Rows from block 2 of the text decoder of a small image captioner, named by matrix and row number. Rows with one number belong to one neuron. Each number is 128 + 24 x the weight over its row's rms, rounded and kept within 0 to 255. All counts start at 0.
Before each neuron's rows are labels from the 100 texts, of 14848, where the neuron reaches its highest value: "fires on" is the input token at the peak. Only what is clearly more common there than usual is listed. The data: small renderings of single solids in any pose.
# fc1: MLP up (decoder.blocks.2.mlp.fc1.weight, 512x128), inputs 0-127
# fc2: MLP down (decoder.blocks.2.mlp.fc2.weight, 128x512, transposed), outputs 0-127

fires on: "red"; "teal"; "blotchy"; "orange"
fc1.458 [141 135 107 118 118 100 127 155 156  94  96 129 129  96 117 109 126  97 133 160 135 144 172 153  99 124 117 109 106  85 148 135 140 129 128 122 112 165 127 129 123 137 104 115 114 108 171  65 116 132 105 124 154 113 126 147 103 138 151 149 140  88 136  86 153 155 125 137 128 142 156 167  88 118  55 146 129 112 156 122 152 145 150 120 121  94 120 136 162 108 163 120 150 150  93 114 169 159  92 103 149  94 137 129 131 169 154 111 136 156  93 165 163 104 133 123 130  84 112 167 132 105 154 129 129 103 106 158]
fc2.458 [109 136 130 139 117 102 124 105  95 155 183 142 115 127 125 128 123 138  81  92 133 107 115 142 173 123 155 126 157 116 109 133 149 112 131 109 125 101 118 119 108 133 137 146 131 148  90 148 135 145 137  97 126 148  90 146 185 115 114 144 144 173 117 133 123  95 121 134 102 116 137  85 139 165 136 105  88 163 125 149 135  93 147 160 104 173 109 115 107 132 109 151  93  93 141 170  89 108 110 149 135  95 125 139 103 139 139 141 163 120 167 143 138 142 127 126 110 175 162 113  67  91 119 130 145 168 180 124]

fires on: "white"; "blue"; "pink"; "grey"
fc1.421 [164 111 177  95 143 108 123 174 163 133 147 143 134  95 120 157 101 131 146 115 101 141 152 119  81  84 100 150 165 126 154 135 114 150 158 119 118 141 176 130 135  75 123 112 125 137  96 119  68 137 161 116 143 122 133 137 144 163 134 136 132 166 127 122 142 154 107 104 137 103  88 158 124 147 162 133 145 144  83 144 122 140 128 112 128 109 128  84 144 125 134 117 204 136 104 111 120 117 100 115 131 130 154 131  74 128 130 130  84 109 128 165 149 112  83 125 114 131 105 161 128 141 138 136 104 127  95 112]
fc2.421 [138 144 130  97 167  98 110 191 118 121 129 141 107 139 101 137  87 143 146  82 103 136 148 178  86 171 112 147 126  82 111 132 174 123 118 139 120 138  75 125 125 123 143 115 131 116 132 124 163 117 162 152 200 161 114 102 117 141 128 124 115 156 101  98 104 117 116 113 113 107  95 140 110 131 130  78 144 136 110 130 130 104 123 151 111 109 131 149 162 148 121 127 154 143 115  79 120 152 117 119 131 168 157 151 138 116 120  90 161 103 121 126 118 101 164 154 115 150 104 143 117 112 163 160 170 151 115 122]

fires on: "red"; "orange"; "yellow"; "pink"
fc1.415 [154 127 118 128 172  57 125 110 140 166 141 132 107 155 105  97 134 116  84 130 139 118 189 114 125  96 145 115 119 144  83 150 175 101 143 140 132 146 114 151 110 105 124  73  96 140 130 108 100 152 137 120 145 133 105 112 145 133 123 138 136 151 137 133  98 170 104 135 102 137 103 123 105 141 152 112 118 151 125  59 141 145 104 109 130 146 134 147  85 138 130 133 126 151 175 161 121 171 140 150 104 129 114  95 171 138 158 144 149  89  96 110 103 125 110 129 108 154 163 104 133 113 159 148 104 115 121 102]
fc2.415 [110 140 145 128 111 154 123 118 129  79 152  78 162 101 136 157 128 126 151 135 116 157 106 117 113 166  99 159 132 113 149  84  98 142 173 128  98 111 144 137 122 113 102 145 136  97 126 130 176 117 146 118 125  96 125 118 121 143 138  78 113 106 137 156 175 159 164 106 173 129 156 128 109 152 138 130 159 157 111 175 106  97 109 134 108 113 140  91 174 120 163  97  96  99 125 137 156 116  96 111 134 152 150 123 114 120 115 102 151 146 133 118 126 134  79 107 170 116  97 168 179 147 137 107 107 129 128 122]

fires on: "glossy"; "plain"; "matte"
fc1.437 [143 113 154 116 143 117 158 154 129 104 117  95 124 148  99  88 134 172 126 116 130 158 100 161 100 116 163 129 140 124 181 125 108 135 100  94 100  84 117 155 122 118 134 136 123 142 123 155 109 163 101 100 169 134 124 138 143 113 108 130 100 163 137 131 129 171 170 141 114  79 108 128 164  80 132 135 174 147 175 122 147  90 148 100 121  93 150 105 125 103 139 104 130 127 113 156  77 120 139 108 104 121 136 110  83 160 132  89 174 110 109  98 128 156 160 106 132 114 139 115 134 160 126 135 119 139 104 153]
fc2.437 [105 113 108 113 135 114 123 129 156 150 148 184 108  99 114 156 129  86 152 130 137  94 104 119 122 115 146 112 126 125  85 168 148 147 154 159 140 135 132 104 118 113 105  77 131 134 101 149 161 119 113 107  78 126 101 108 114 140 171 172 137 124 149 114 109  84 113  95 102 135 158 136  94 131 150 132 104 149  81 134 107 129 153 160 137 119 133 150 134 130 117 148 125 136 110 144 169 116 154 156 131 117 133 128 158 128 103 169 136 129 137 139 210  59  96 106 111 147 141 139  87 121 124 136 137 151 142 104]

fires on: "brown"; "white"; "yellow"; "purple"
fc1.45 [130 127 163  85 127  85 117 149 107 176 107 151 119 114  76 105 141 151 118  92 151  77 158 114 148  87  98 111 138 123 110 139  86 130 140 155 123 151 167 103 160 122 112 129 107 132 130 139 123 157 128 161 142 118 156 154 137 133 143 127 144 167 121 116 151 113 140 101 146 145  76 114 119 120 123  93 121 143 148 111 128 116 163 151 135 116 130 131 106 129 122  87  72 141 138 162 104 137 137 155 113 162 167  79 156 116 144 112 147  91 103 178 131 139 113 144 115 117 159 134 154  86 147 144 161 147 117 170]
fc2.45 [144 134 101  94 103 166 126 166 171 128  69 126 121  97 157 149 114 136 169 116 129 131 121 146  99 163  98 131 126  91 119  98 137 108 178 142 117 127 126 150 126 106 111 154 154 129 117 106 133 146 156 127 147 132 135 105 143 135 143 142 135 131 135 173 165 154 150 139 109 147 133 107 128 125 150 140 123 117 113 149 121 150 119 130 140 114 126  95 155 118 180 108 175 117  63  75 157 122 122  97 112 166 125 128 116 112  85 102 147 170 114  99 106 128  75 113 139 199 108 145 132 115 142 136 114 113 102 138]

fires on: "plain"
fc1.454 [121 101 130 148 155 156 132 155 115 131  94 145 153 122 149 151 160 106 186 135 163 131 135  79 166 150 175 127 120 129 113 127  73 132 125  95  94 129 144 157 136 146 151  99 136 109 125 123 105 112  92 143 131 129 100 112 136  90 133 145 132 173 117 114  93 174 123  75 123 122 116 161 158 120 135 115 143 128 129  97  97 131 154 127 131 163 132 128 167 149 101  97 105 145 140  99 146 110  71 161 140 111 106 118 148 129 116 109 143  92 147 135 126 139 109 128 127  91 158 126 125 102 194  98 141 113 137 167]
fc2.454 [152 160 127 126 121 126 120  79 129 133 214 148 140  99 115 137 101 132 115 128  86 118 135 124  96 158  90  87 134 136  87 136 159 150 119 169 154 148 131 148 120 158  94 121 101 126 137 120 157 119 122 101 151 125 112 173 139 154 156 112 140 121 112 156 110 115  96 178 103 120 115 141 124 165 138 145 113 135 123 148 148  95 101 137 157 149 143 148 110 150 138 136 179 117 136 113 142 142 152  98 156  98 134 121 129  90 121 150  82 131  92  97 142 130 131 120 126 120 109 132 115 102  57 140  98 119 136  84]

fires on: "white"; "pink"; "orange"; "grey"
fc1.69 [117 127 153 123  93 121 161 177 154 132 138 102  94 130 157 159 151 134 127  90  81  91 138 153 141 138 186 149  84 170 113 176 117 138 137 156 136 128 138 167 104 125  88 100 145 138 114 116 122 103 104 135 104 151  89  88 133 150 134 145 170 160 131 138 123 108 142 165 161 117 111 150 112 139 138  86 137 160 141 123 124 108 104 120 132 131 114 118 128 129 106 152 109 155 108 139 110 164 132 177 130  91 105 116 116  88 180 149 114 129 132 103  96 127 130 115 165 133 133 103 150  93 113 115 126 120 162  90]
fc2.69 [129 125 169 164 140 107 117  89  98 142 165 114 168 157 106 151  86 120  93 141  96 148 133 132 140 132  90 139 143  93 148 113 156 110 128 118 116 141 112 139 134  94 121 100 147 142 137 160 153 167 116 123  98 167 115 121  88 114 104 116 110 115 119 142 153 185 107 135  90 127 133  98 144 132 133 105 125  96 100 116 109 151 160 175 105 152  84  99 143  93 148 127 143 130 181 152  94 104 144 137 127 128 105 101 147 141  87 158 154 148  97 173 120 142 135 164 102 156 128 147 154 157 119 135 120  97 132 105]

fires on: "white"; "grey"; "pink"; "black"
fc1.103 [ 81 117 149 144  95 114 123 177 166  94 152 142 130 125 118 143 129 119 115 124 160 111 130 147 109 129 128 134 132 127 116 110 104 128 111 137 103 107 124  66 114 134 136 126 121 157 153  92 121 110  94 124  89 110 142 176 126 158 136 125 149 164 133  73 123 138 116 130 121  99 102 121 120 112 142 122 138 125 175 133 111 147 102 108 135 169 140 153 169 116 111 130 103 124 171 154 137 199 105 130 115 165 125 175 153 176 166 179 128 173 135 124 146 110 120 117 135 104 120 119 114  82 132  90 128 121 172 136]
fc2.103 [160 110  97 119 123 126 118 106  82 120 120 118 119 135 145 138 132 145 144 147 137 109 130 131 135 137 116 155 151 123 152 146 157 118 122 140 153 100 166 138 139 152 119 101 102 116 105 154 126 152 103 115 172 120 106 123 177 118 118 132 108  99 137 105 151 134 133 102 127 144 114 202 113 152 126 118 108 114 121 156 126 104 116 167 145  75 158 150  87 167 105  98 138 149  64 110 120  89 162 178 121 117 169 115 121 124 101  80 101 111 106  75 120 141 127 150 121 151 162 133 117 157 154 171 138 155 121  96]

fires on: "white"; "orange"; "blue"; "grey"
fc1.377 [114 114 125 119 113 154  89  94 116 105 114  75  99 128  93 147 105 136 130 129 129 119 108 119 136 123 116 154 142  89 132  76 100  92 116 160 147 144 154 150 137  78 169 139 156 113 150 126 157 105 112 143 110 100  96 166 167 120 158 172 139 164 181 121  92 152 114 114 130 135 112 109 131 124 163 111 154  72 120 123 107 132 159 130  97 128 141 131 130 119 133  99 107 133 161 135 151 118 142 122 165 183 176 127 109 147 102  98 173 100 140 158 130 158  92 140 126 151 162 130 136 131 140 131 142 132 148 126]
fc2.377 [151 147 110 138 133 180 114 118 123 185 164 123 101 145 157 103 118 142  95 140 127 124  84 115 128 111 128 130 141 124 130 121 141 106 131  97 176 158  92 104 133 150 138 135 111  87 158 137 151 162 137 106 110 122 180 134 114 116 127 100 131 112 112 131 100 124 139 170 130 124 139 109 117 105 104 167 148 125 147 182 136 114 141 175 150 131  91 113 152  99 120 111 146 148  89 126 154  74 180 128  95 145 112 110 147  91 111 168  89 125 122 126 119 114 106  90 154 144 162 175 115 144 119 125 111 117  95 112]

fires on: "red"; "orange"; "white"; "pink"
fc1.90 [121 160 147 115 115 129 160 141 127 117 136 162 109  89 130 129 117  69 156 103 109 113 123 153 110 111 170 112 126 142 137 137 144 162 173 138 121 120 104  93 176 100 152 101 113 136 124 148 131 126 104 113 105 117 146 164 150 133 166 147 101 176 105 124  87 124 113 153 105  93 133 130 170 134 105 142 138 141 122 174 102 125 119 134 114 189 128  99 106 104 108 133 101 132 173 135 117  96 132  76 147 155  93  88  94 136 136 116  91 117 161 142 126 119 141 128 129 169 135 117 140 139  66 147 111 123 152 138]
fc2.90 [112 112  98 111 151 144 131  71 127 141 117 106 140 105 143  94 136 162 125 127 128 108 135  90 145 150 110 138 128 137 150  77 109 130 153  97 144 146 141 156 107 104 162 167 118 134 155 116 119 132 159 155 122 121 123  96  99 117 117 121 133 128 136 146 141  94 116  84 161 111 164 134 159 128 125 122 131 126 152 142 167 104 119 117 103 129  80 106 138 138 115 125 125 154 142 132 236 153  95 123  81 103 160 146 166 126 122 133 112  92 125 198 126 134 150 149 112 120 136 116 115 120 101 113 114 134 168 121]

fires on: "red"; "teal"; "orange"; "grey"
fc1.108 [115 146 121 183 173 132 139 139 163 123 158 150 131 123 149 140 139 108 124 143 131 150 115 132 116 131 121 147  94 102 154 151 119 107 167 126  99 141 108 135 129 118 119 143 156  51 110 155 117 133 144 113 132  82 142 160 185  82 118 110 119 150  92 131 100 134  97 100 147 107 108 134 200 104 113 168 126 131 161 115 143  95 146  95 142 145  89 110 140 103 142 128 115 157 103 125  67 114 125 119 162 114 132 110 126 116 174 144 115 122 138 126 157 113 117 115 166 111 152 121 112 127 127  94 164 125 159 120]
fc2.108 [170 121  80 143 127 100 111 130 169 120 111 138 109 128 179 110 142 128 155 162  94  89 121 110 129 132 117  93 160 129 149 148 119 156 115 142 155 140 129  78  98 112 121 123 136 142 182  96 120 137 154 110  86 167 146 133  97 117 150 132 164 130 126 133 156 150 143 119 118 147 159 138  83  93 144 121 147 146 127 148 111 153 128 142 143  79 144 115 161 146 125 120 143 142 143 134 147  56 176 142 102 134  99 109 169 119 135 137 141 109  88 130 122 120 151 163 143 120 110 107 134 122  96  87 104 100 104  94]

fires on: "glossy"; "matte"; "metallic"; "teal"
fc1.304 [ 93 143 101 132 153 117 162 157  95  93 136 161 132 154 122 137 145 148 149 115 102 167 179 134 120 118 139 119 131 160 122 136  90 130 130 109 106 117  98 146 129 106 116 121 129 119 148 110 119  82 145 145 124 143 106 183 124 102 103 100 105 131 109 149 121 200 122 168 102 112 138 111 201 119 158 146 132 129 150 123 135  77 111 105 151 122 129 118 136 157 127 138 202 114 118 135 105 132 124  93 137 115 122 134 105 131 134 131 130 143 120 119 142  79 123 141 125 120 105 118  69 135 133 106  74 143 164 109]
fc2.304 [136 128 126 155 148 120 135 124 139 149  92 106 101  93 134 168 100 153 126 105 100 108 129  96 121 119 116  88 114  79 136 121 180 109 132 114 142  99 127 106 150 146 158 120 121 119 144 161 120 176 152 107 132 137 151  95  80 157 187 119 168 136 154 110 129 114 132 114 130 156 129 112  93 126 133 144  81 122 120 143 156 175 182 130  95 152 117 149 137  91 139 115  99 128 128 118 139 104 119  99  86 139 119 113 146 158 150 128 114 156 104 162 109 104 116 157 154 150 146 132 162 103  87 130  90 133  85 149]

fires on: "red"; "brown"; "orange"; "black"
fc1.131 [146 109 121 156 105 139 119 135 149 124 135 107 162 169 105 183 152 164  99 119 175 134  90 173 101 139 139 147 136 135 141 140 162 112 123 101 130 160  94 120 176 129 147 143 139 110 116 126 118 115 109 137 100 111 108 110 125 106 115 165 138 109 116 134 116 113 143 159 156 131 138 121 140 114 140 150 199 131 161 130 138 124 143 127 124 174 141 116 118 116 128 122 144 128 123  86  95  98  56 155 129 114 150 105 182 130  70 117 110 130  97  89 161 138 166 140 146 132 122 111 148  78 158 118 124 110 133 122]
fc2.131 [145 132 178 120 173  96 148 163 150 132 167 150 107  94 133 109 104 132 187 133 112 110 175 133 103 112  85 129 139 112  97  83 127 122 118 137 107  71 144 125 152 118 138 131 107 130 122 104 139 124 131 160  99 156 140 149 137 117 128 111 114 186  92 116  91 121 110 142 108 153 125 134 109 127 121 129 119 157  85 123 148 151 123 137 151  82 107 138 147 155 116 148 142 129 101 149 180 135 145 137 164 144 111 142  97  59  78 124 104 125 129 147 113 109 130 122 121 124  96 149 102 145 102 168 138 154 131 129]

fires on: "white"; "pink"; "yellow"; "orange"
fc1.287 [176 152 114 176 112 143 153 135 105 140 113 138 147  98 139 131 159 121 111 125 145  91 143 136 116 102 152 145  71 128  88 105 122  95 125 128 128 132  96 104 164 130 117 136 104 132 152 154 130 129 195 124 128  71 109 130 111 127 144 100 178  85 106 140 159 145 112 138 167  89 100 110 118 122 137  84 131 107 130 146 119 108  89 149 127 132 110  86 118 123 132 172 123  86 125 158 139 135 151 119  82 143 151 150 141 147 128 130 153 110 165 117 150 107  93 174 139 153 129 124 143 159 161 102 109 143 117 120]
fc2.287 [107 133 158 136 126 138 164 134 147 164 111 147 110 174  98 157 118 116 136 129 151 162 132 126 108 121 125 133 136 153  85 147 144 132 130 125 116 148 101 101 103 113 103 125 147 116 197 124 119 135 100 140  96 160 166 157 100 152 137 184 128 119 109 132 123 107 137 160 100 156 152 126 106 114 126 146 142 118 120 134 130  89 130 143 145 158 127 134 110 104 124 156 126 131 140 175 166 150  60 155 106 145 117 123  80  86 153 124 147 112 103  76 111 154 119 106 120 156 132  95 102 142  91 140 159  96  77 137]

fires on: "white"; "grey"; "green"; "brown"
fc1.510 [128 102 101 112 151 112 116 127 147 124  81  87 133  97 116 105 144 159 121 137 118 110 132 146 130 148 111 149 121 143 164 120 131 115 149  80 175 182 143 154  83 202 114 157 131 196 157 118 141  90 124 115  87 136 105 137 169 129 110 124 157 118 163 105 150 154 102 130 131 115 154 123 130  89 100  93 151 161 117 126 139 127 139 118 102 132 109 160 128 116 110 113 137 133 120 111 122 161 149 149 143 136 177 123 130 160 153 110 146 112 107 123 135  70 147 104 124 105 108 118 118 131  81 113 145 159 128 124]
fc2.510 [101 141  89 132 106 139 112 142 105 103 132 105 150 136 162 151 134 131 126 129 192 168 159 127 107 176 139 119 171 149 124 121 129 131  64 106  91 100 102 109 139 122 144 177  73 165 109 138  98 111 153 154 164 140 102 110 153 129  83 147 150 115 107 162 103 132 161 128 118 125 143 104  98 145 129 144 136 108 164  94 132 146 103 113 112 105 105 117 115 135  91 128  94 118 126 151 120 164 136 109 108 158 145  83 162 121 119 102 131 108 148 134 114 126 151 189 131 148 122 138 151 126 121 126  99 101 142 142]

fires on: "plain"; "blotchy"; "dotted"; "checkered"
fc1.337 [160 140 179 120 117 138  60 139 113 151 116 109  84 109 150 157 128 150 167 108  69 111 117 152  94 131 127 117 163 120 112  98  91  80  96  94 128 119 107 124 138 131 136 122 138 140 167 136 128 127  77 134 118 121 145  93 130 143 131 115 147 111 147 107 148 128 127 159 130 112  72 170 165 129 158  91  77 106 121 140 124 166 114 133 101 173 128 135 137 133 125 145 142 113 105 134 136 129 128 125 176 146 123 140 155 144 157 155 160 146 127 152 139 145  85 134 165 109  81 101 121 133 128 141 147 119 154 129]
fc2.337 [109  85 129 136 123 108  76 126 102 113 136  75 127 111 160 125 150  77 127 154 162 133 123 100 139 149 118 158 136 140 106 132 149 122 151 127 114 143  85 153 132 154 137  84 119 115 106 165 141 170 153 154 162 108 115 123 145 147  95 146 130 134 150 115 150  96 174 134 180 154 176 133 103 154 125 160 150 113 135 141 176  95 142 136  97 151 147 120 104 102 114  98  99 118 154 155 121  91 116  88 124 118 145 106 120 178 123 108 102 137 119  78 126 110 171 116 100 114 131 134 120 138 130 148 111 126 109 107]

fires on: "matte"; "glossy"; "metallic"; "hexagonal"
fc1.185 [158 123 162 123 166 115  86 154  81 145  97 106 114 106 121 111 107 142 140 110 107  90 101 151 166  69 134 119  72 126 128 124 135 141 120 111 104 122 138 120 151 165 153 119  81 126 128 146 142  91 127 129 188 120 128 157 115  72  82 130 107 119 133 135 112 129 128 150 153 102  79 144 161  49 151  94 108 127 130 103 163 144 146  97 125 134 137 119 133  93 146 112 133 153 126 140 128 121 149 150 143 101 102 129 171 126 130 137 135 135 141 158 140 124 109 106 145 121 116 150 159 139 108 159 147 137 137 148]
fc2.185 [120 115 141 122 141 131  87 123 112 118 117 184 122  94 145 118 115  90 126 132 144 122 103 132 116 170 129  99 159 116 119 118 129 124 101 208 108 128 142 117 130 156 128 117 111 125 104 102 157 140 120 144 128  78 118 141 160 136  99 150 157  99  99 109 225 132 143 156 167 116 157 163 151 123 130  83 157 154 140 102 120 146 117 126 118 132 129 156 127 128 143 126 127 124 125 157 107  86 140 148 138  89  81 134 135  90 132 175 102 106 148 118 148 153 169 111 125 128 145 102 102 113 125 120 110  98 130 126]

fires on: "plain"; "dotted"; "checkered"
fc1.170 [144 126 130 160 133 141  82 161 119 127 152  67 124 129 151 111 157 125  89 121 162 138 156 122 121  90 135 132 121 174 125  84  69 120 109 127 153 138 137 135 132 117 167 178 165 144  94  97 109 142 151 118 140 100 119 149 166 155 151 113 121 130 164 141  75 155 103 114  94 167 153 104 136 171 120 124 135 145 127  97 152 141 136 127 112 134  92 124 125 141  78 110 107 104 115 117 122 144 134 122 119 117 145 149 171 100 102 117 143 124 128 146 131 132 126 153 116 113 144 155  60 159 129 150 121  82 122 120]
fc2.170 [164 134  76 152 156 135 111 140 105 127 129 125 176 101 108 104 102 123 102 155  90 136 112 155 137 141 181 114 119 113 128 145  72 131 132 136 113 127 106 131 147 130 123 132 124  89 133 138 158 142 122 113  85 139  98  95 109 134 108 113 154 164  93 131 138 110 146 166 127 124 123 158 150 159 174 144 116  77 124 136 123 108 156 132 162 159 102 101 148 136 184 115 147 113 170 164 164  96 117  82 130 141 132 114 139 120 121 154 148  92 153  97 120 107  82 105 109 135 106 151 104 141 106 112 151 134 124 168]

fires on: "brown"; "yellow"; "pink"; "teal"
fc1.267 [158 135 135 148 127 143 125 122 185 137 141 117 100 116 132 131 135 160 116 129 126 131 141 143 110 149 110  95 122 156 143 148  93 142 115 137 117 116 116  98 106 138 120 103 114 119 160 152 126 138 121 110 169  70 141 122 163 105  85 106 122 154 120 141 179 127 118 138 159 107 125 136 127 112 110 138 135 140 120 192 155  94  81 124 121 154 136 128 135 121  61 158 117 123 147 114 164 117 152 111 132 140 111 127 157 149 110 143 116  94 146 103 172  46  84 124 185 119 169 153 117 145 146 132 107 106 127 122]
fc2.267 [116 121 119 124 107 139 179 145 153 147 130 120 149 136 149 130 107 134 169 118 138  95 151 104 146 146 143 112 152 107  88 150 123 107 125 120 125 126 125 123  85  94 106  90 147 139 118 150 133 152 106 151  88 156  88 161 120 101 119 187 147 117 163 101 107  85 121 147 118 112 103  99 119 127 125 161 139 118 112 137 129 136 116 143 156 130 135 155 117 151 108  96  98 113 186 145 170 143  65 147 136 123 127  85 109 103 107  99 157 120 152 122 143 191 165 137 115 152 121 104 106 109 136 139 168  86 149 115]

fires on: "matte"; "glossy"; "metallic"
fc1.465 [136 160 149 140 168  96 136 160 111 118 129 168 131  88 117 153 126 111 108 160 148 107 136 131 102 107 128 109 143 158 150 166 148 101 129 128 111 118 110  95 180 106 143 108 154 170 122  78 142 107 123 150 128 145 108 143 104 168 130 116 122 143  65 154 124 164 129 125 137 138 147  90 132 120 127 165 129 125 141 109 114 115 146 137 156 104  94 142 154  96 164 152 125 161 138 153 165  53 157 186 116 133 161 129 135  91 106 129 146 128 124 122 119 145 139 107 115  79 140 120  97 113 105 134 128 111 109 104]
fc2.465 [131 118 103 128 111 140 143 108 141 117 130 125 118 137 125  85 118 118 127  89 113 130 149 136 144 138 148 133 118 140 158 139 127 105 115 145 119 149 174 144 115 170 107 125  85 119 118 146 105 121 130 128  75 129 125  85 104 117 146 129 151 131 144  94 158 172  78 159 134  88 119 148 134 128 150  88 128 179 117 136  96 132 101 158 131 104 137 101 124 142 163  73 124  87 161  91 104 193 103 100 167 124 137 131 140 170 173 136 134 112 140 139 109 149 144 189 140 127  84 108 152 119 139 142 104 111 127 151]

fires on: "white"; "grey"; "purple"; "yellow"
fc1.114 [110 109 145 147  90 143  54 134 176 120 125 104 143 126 145 118 127 117 143 123 148  90 137 127 130 147  85 152 123 161 168 102  96 147  94 103 111 127 150 144 136 184 182 135 154 129 103  96 146  97 156  97 131  78 134 126 149 151 151  94 119 163 120 173 100 156 116 107 135 139 103 120 153 120 132 121  98  94 139 148  93 104 142 123 136 173 137 116  99 105 131 129 103 120 149 121 159 104  98 128 104 141 155 112 157 132 130 104 122 137 173 163 117 102  96 164 106 122 143 119 114 138 150 143 100 119 139 153]
fc2.114 [152 164 125 164 137 137 145 143 124 111 129 150 154 136 130  79 123 140 136 112 103 134 124 132 119 142 134  81 149 140 129 158 127 136 125 143 137 117 124  91 142 103 129 139 127  92 132 175 131  93  95  65 109 153  88 106 103 103  84 125 128  99 113 115 143 143 136 135 100 165 132  88 137 145 175 138 157 108 122 123 145  81 150 138 174  99 127 113 132 170 127 134 135 104 127 161 142 138 114 149 145 160 113 113 161  97  92 119 135  78  83  97 126 165 160  98 156 153 126 149 117 127 112 178 172 135 152 116]

fires on: "plain"; "dotted"
fc1.4 [151  96 139 157 145 115 130 134 129 157 108 169 114 150 132 134 116 136  95  97 157 105 114 113 106 134 194 157 134 122 132  83 113 113 132 107 165 154  91 106 130 139 131 162 107 160 130 155  81 135 144 156 115  84 155 137 129 106  95  92 165 133 125 169 114 117 121 154 181 100  73 137 137 118 129 112 151 142 115 154  90 120 145 132 131 126 143 110 133 144 116 115  85 140 104 137 117 148 143 159 166 142 125 124 105 134 116  98 155 102 144 185 102  89 106 117 112 134 179 119 125  84  98 127 126 133 139 156]
fc2.4 [ 75  96 144 126 120 119 147 161 112 125  97 133 130 101 150 162 157 129 124 126 116 156 123 150 140 116 103  94 127 154  80 149  95 139 117 154 134 108 166 106 110  84 105 122 137 135 109 102 141 123 116  76 128 155 140 144 161 156 156 146 134 142 112 129 177 168 146 101 136 132 125 156  82 139  91 111 127 111 169 123 152 165  87 140 152 112 139 154 152 109  92 121 160 179 125 128 111 169 123 108  95 150 100 143 148 158 111 109 100 123 104 121 140 167 178 110 109 147 123 121 157  99 118 134 102 141  97 115]

fires on: "brown"; "red"; "black"; "blue"
fc1.410 [111 149 106 124 104 102 154  99 124 102 128 141 101  73  92  92 131 120 147 128 108 148 131 147 159 163 111  89 159 138 125  96 150  93 142 141 123 136 140 100 161 106 171 108 130 157 153 164 120 114 146 128 120  95 135 134 179 146 134 152 178 138 123 127 132 156 131 165 140 131  96 113 138 146 130 149 129 119 107 109 113 121 164 143 176 150 144 104 109  97  69 104 132 145 116 159 106 114 120 136 126 112 162 137 107 137 167 138 101 142 103 103 120 124 128 110 163 159 183  49 139 130 125 139 102 124 130 115]
fc2.410 [130 117 118 185 136 148 141 122 155 152  61 122 149  98 169 143 119 159 134 164 107 133 151  52 109 144 117 152 122 109 115 131 104 113 164 110 117 140 129 109 104 121 121 136 109 127 158  91 128 113 190 116 118 149  94 137 117 106 182 134  90 126 113 144 131  95 122 104 159 128 137 112 148 147  99 132 113 123  93 134 134 119  93  86 110 123 100 124 144 118 138  99 114 114 153 148 132 140 160 145 135  98 148 131 123 107 129 173 115 154 120 193 102 177 128 127 117 113 106 173 121 120 112 124 127  92 150 131]

fires on: "red"; "yellow"; "brown"; "orange"
fc1.300 [116 151 120 158 162 131 105 174 198 129 127 117 132 128 142 102  87 156 127 108 154  96 168 118 154 131 129 151 102 163 118 120 143 101 150 155 113 119 126 154 144 145 116 134  89 118 156 107 151 142 132 139 121 130 118 164 132 117 136 136 139  92 179 130 135 124 103 145 176 117 130  92 110 131 174  95 109  87 115 114 171 129 143  82 119 119 123 167 154 100 109 117 134 159 154 132 123 133  82 168 126 156 112  78  99 131 169 118  87 127 157 120 119  87 138 142 110 121 146 129 126 123 108 115 142 137 117  74]
fc2.300 [117 153 131 129 142 148 149  82 106 129 143 113 146 163  90 153 165  93 136 119 180 159 156 121 147 120 165 162 115 100 107 110 134 154 122 144 121 111 138  77 101 140 129 107 119 137 123 101 163 186 131 130  97  91 155  85 163 145 127 122 121 146 112 114 169 123 128 120 119  98 109 134 119 130 106 142 145 151 161 131 133 124 113  88 130  99 188 121  88 132 132  88  81 107 126 141 113  85 147  98 128 116 110 115 126 181 113 150 122  98 133 137 173 117 113 127  92 130 163 124 119 159 164 125 105 147 133 145]

fires on: "plain"; "dotted"; "blotchy"; "checkered"
fc1.365 [126 114 114  87 119 185 111 113 152 118 137 147 135 112 131 106 117 133  95 171 124 133 121 116 179 107 164 164 149 133 167 145 133 108 160 104 129 179 115 133 156 151 114 116 102 129  95 116 140 145 149  80 113 117 110 151 133 144 127 128 107 121 153 139 110 122  96 149 107  94 140 156 126 115 178 133 104 117 145 129 150  96 176 104 156 102 154  98  95 124 143 116 107 146 160 127  72  72 166  93 150 163 138 154 132 161 108 109 122 134 132  98 122  93 113 151  84 119 111 124 117 113 142 119 113 152 154  95]
fc2.365 [142 138 145  42 148 131 135 127 136 118 115 127 105 120  88  92 174 103 191  85 144 153 154  95 135 125  96  94 115 131 152 155 127 139 110 118 145 121 119 138 123 140  93 123 182 104 122 124 144 118 128 130 109 131 124 105 113 158 121 164 125 147  79 148 174  98 175 148 120 152 132 146 129 156  76 102 150 137 157 161 121  85 161 128 144 129 140 112 142  73  88 140 122  96 101 168 139 132 104 135 119 122 127 133 119 114 156 161 140 134 130 127 126 143 100 104 136 108 141 135 133 135 140 133 152 101 163 120]